Weights of a small rotation predictor: arch resnet.
Rows from block 6 of a small rotation predictor, named by matrix and row number. Rows with one number belong to one channel. Each number is 500 + 40 x the weight over its row's rms, rounded and kept within 0 to 999. All counts start at 0. Numbers have three digits each.
After each channel's rows are labels from the 100 images, of 14976, where the channel reaches its highest value: "strongest on" is what is common among them; "patch colour" is the nearest of a few named colours to the mean colour under the peak. Only what is clearly more common there than usual is listed. The data: simulated grey scan slices of phantoms with and without marks.
# convs0: first 3x3 conv (model.blocks.6.convs.0.weight, 112x112x3x3, standardized in use, each kernel summed), inputs 0-111
# convs1: second 3x3 conv (model.blocks.6.convs.1.weight, 112x112x3x3, standardized in use, transposed, each kernel summed), outputs 0-111

convs0.38:397463482471500460392472494462432491487456477587491514502530592507556475541509524497516451529505511479486606458498523503475527520514480497484581463495499419490528536514467560474483447461494437521461501483446539514494496500491431506451454453437493531524489469400492526495458524453547507481509501537515551440592452508488485545523546532514
convs1.38:436549532505511550426476483489479493539488496522507495439449527511490479572464561492501490541526464489527522516518481481531518515540489477476521496438479449443550490476483447505450426419443404463492424417452465516411504475426494439473423492482427469508484466458498468558429542454494561521519530471504526517475442452422524498503492511532
strongest on: chest
patch colour: grey

convs0.31:470471483399502480477487488488471467468473463502529529543482532452478441544523514428488483434472494468526651487544558532437482465544478542496575419466435446524523513526527465518491476533567531549503518595442476489497509532471469507469538553473534542512528520442510559482530515464540478508511449532566526440555473486486508508481538561517
convs1.31:469497477511506499492512598504470573507499552573535506488486589488549493528562538524538519532541530569545562528529531554603466528508533518590559580522454459527554525545539504553519494484515533564514482500506551538487532532514536483482539452533516523491514520459478496520542534508541528539494530515479549566559503512462541531458560541611
strongest on: side: right half; chest
patch colour: grey

convs0.6:491447455449523476516535486473493460466516470437468473587504453512480488419543517457432462470481512468503478486586550557474542470535501546449440443483469496454516492538511504530497458554549551525546517561504477570555512455485576514485579520532559535501531517508532534505551531468525496506540463529596543534445539454508556519562511558569
convs1.6:515466488473453469522461579475461585461474560584541493496529584456553478526509495505563503588548544573473568495538520535551497576449538523522578562537553498550535543533565540545538555510521505531535511520520542490506542553547541523518513492540507518520466507519496501523501523540518524491517565519468529544587527580517548511484523530529
strongest on: head; bright spot
patch colour: grey

convs0.75:523491507447530507524529435528537406512511458442518518556491456506488474468513496442477509459447472433498515501582524512430519466553463551463493437440437478505476501513459501491447484512547578550567516546473441532526493498437538549491577556535555532525516543499546545513565527496505506530552432531570513492472481479473570543547547556547
convs1.75:490447457483456453501470566465459581451475554557542480496586558501549493513515507526565494572545576578467550492545526535564508559451540522534563564562545496529541543536564575546557530512503496532531496499526577533528553534566538499506513487534507510489498488511480502538492542516514536481516557529457539553551529545527549512515518532522
strongest on: head; side: right half; bright spot; finding: several spots
patch colour: grey

convs0.9:424462471474478442410464486478442477471471471576482485473498601483523481537509532489488465523538490482497641463443531518499473548508509505479581477480541441489513548517462500497476454445534465499428471513477504512470521504462402502467463473443509527518472467433485510498474477460520508489445529536494520402578442490477435538476538519523
convs1.9:477565567550555566466550462554562472561550450460437539481474459524452519533488480506451545470447474468542455520441459466474510451535444454490459502477475485447459451454458489441475451485480492447448512479474469495475446449464436483470450546437465469496506512477534475441494447449473442531456449471503446437456474450472440464503484472470
strongest on: belly; crack in bone
patch colour: grey

convs0.86:464427458474528441444487445507458454444460432414443512482544448538462492457517543483467467516515496468462517460536560550514530510591490454536451470476500458476543548532477562491445437450526509463532519551455532545531501440466508495472539495457507516477484530448547580518471555448523522520529509534562543505461439433465544509565482549508
convs1.86:494495446414449480498441452446465434479439520502509431488479501380502428459467491397498419456541431454489493426511492495452405517496533513456484452425506513506512532492466453532421483487516470501513439496493466449484518537425513525522510464510515511565450453515488497552452515500494556483547528479459501493489445495469516495482510507549
strongest on: belly; crack in bone
patch colour: grey

convs0.98:478442443466527463493526469477469436466522477436447473524507447509485459425557523442480446477509478433522469474582544523514530477515536564417443421446459466449536518545489464542505462523552527486584489522520449526484546494455572520499555477525561508508513489510496545524541548460539519480551493541590566529469513475487583501533503509531
convs1.98:507441447479448444523472572467454581442471560570542469512549572479553495473507483514555489569553553571433547479542512532494473563459529524523560571555543503547519539525559520536558558534525508536548522512504535508543533540555545507502530493534525515539480505513498513538507532537522535480530555518470530551566541575530553522501519527539
strongest on: head; side: left half; bright spot
patch colour: grey

convs0.103:501429445425508453491522489471482468440488458456494478581499487484488458445546531451460454428467508465490566488558547541460540454541492529488488437481438475512510518533548484519496480561574562551519520616488462559521501512483530520493579529509552552546538527479532557489558516491542485503521450529570525504504539480503532513531560561568
convs1.103:515482482486475484534494580495478569487497559589545504509546589475555490507531548513566515557544552570491566510540542537585487563472547545570578568544528490555538541555548516551552545507526526550532481524516541490511547546524541507512531481546513519514481517500481491526525527529523523513501553529481538554581538558505547523453536526544
strongest on: chest
patch colour: grey

convs0.55:533441468444533470538528449493511422473499452446480482563499460484474455423515508429449466481482462434488460483580485522470523502510479514450469429457481505487474517485497470493464504539529581531582482553495427546538452501454590524512608490543557523506505539515513510530569540510500524507548467485556514565469513485498580512547499554537
convs1.55:507442456471454446513467547465461563447473539555533456530525559495543491465497524502542481578543556565471530466546523525530511563469550541519549524587580536540541540535560547538574544542511480519526507497555571507556540533571538504537514491538504507510508484559497534551473538537504549463518556516496525541549559561556551508524510527514
strongest on: head; several spots
patch colour: grey

convs0.21:454462485471531481452549493504511461487520507396485496538490415542457506455537538485450492473500518479516502523584534549478541500540514533480462482489457446438522528533485496531497419545549547502549503538486453532474525472492553530471522528496565543536570504470555550519519549463540506518561485545567546510438526430464557587511557561587
convs1.21:480462451496482460480485574473462582463470570558542478495578553517557535513500503554552474560555553566461538528558495526563523554458486468511538556564527448518525535503574558510571534551493478507576494503490556506480519503583573524471506477503492513553519483460489464539483529492505540500550543488484512567561560562490562505510500507526
strongest on: limb
patch colour: white

convs0.80:482457479434525479488529454504508430484526467413477492541490429524486488439533514456441481454463498458499498499581558556461520480544509550466452459475450483478522518544458516522473442523557553523560526537493442550511527497459542547490548536512569551544543524499550547509531541481533499520555460543576541492459499456473562559544553571575
convs1.80:487455467481458452501478586470457593450466573563539486513564559498547502516507494525556489565558568582470552523536509535549531553448525499526556564583512487528532537527586544539558532548504491519538514510506564517526539515593566516499509477528499514532510482502487498532489526509510537488535555504476524560566548557521549501508507523522
strongest on: limb
patch colour: white

convs0.5:433466472480476444413465490487443485473470474569480487459486595481512478537518538493474468521541489482505645464446541521505471545515514507487577489481538427498516544524471492499482463447525451503437461513475496506448528507467408504457456476434503533517472461423489515497468476469526506492452532540503525404573451488464439534464532524521
convs1.5:481561562559561560473559458560563464560552430464424538484467458526456514530489480497445541478443465462538467514455456481473506454525439448489466489472472482449453452457447485441482455485482489447469518485476458503474444440461440483468453542441468473497502509477514477430490445457478432523470449470507450434455472453470447470500484478482
strongest on: belly
patch colour: grey

convs0.40:468451478425519485494500500465508481472506440428526521564519443476464466456535523434497464428458530484519506497572522528418536448551457531485454434496426474471524517509520499517503474569554551519538532584457494541549472503499541496481570517501546522511525540484534561510576562471559506519527432523576543521469533463534560516554530551549
convs1.40:506479503481491484516480557485468547479493552576545496497505586474547465518532549485558509566550527545507562506548550548574518577467553535548569545500545464556549553561554496558529538513538527565550515529504519527489552544512546536496542495540545539518468509491514473540529534527529541502523559539467541558569527560492552516444542543562
strongest on: belly
patch colour: black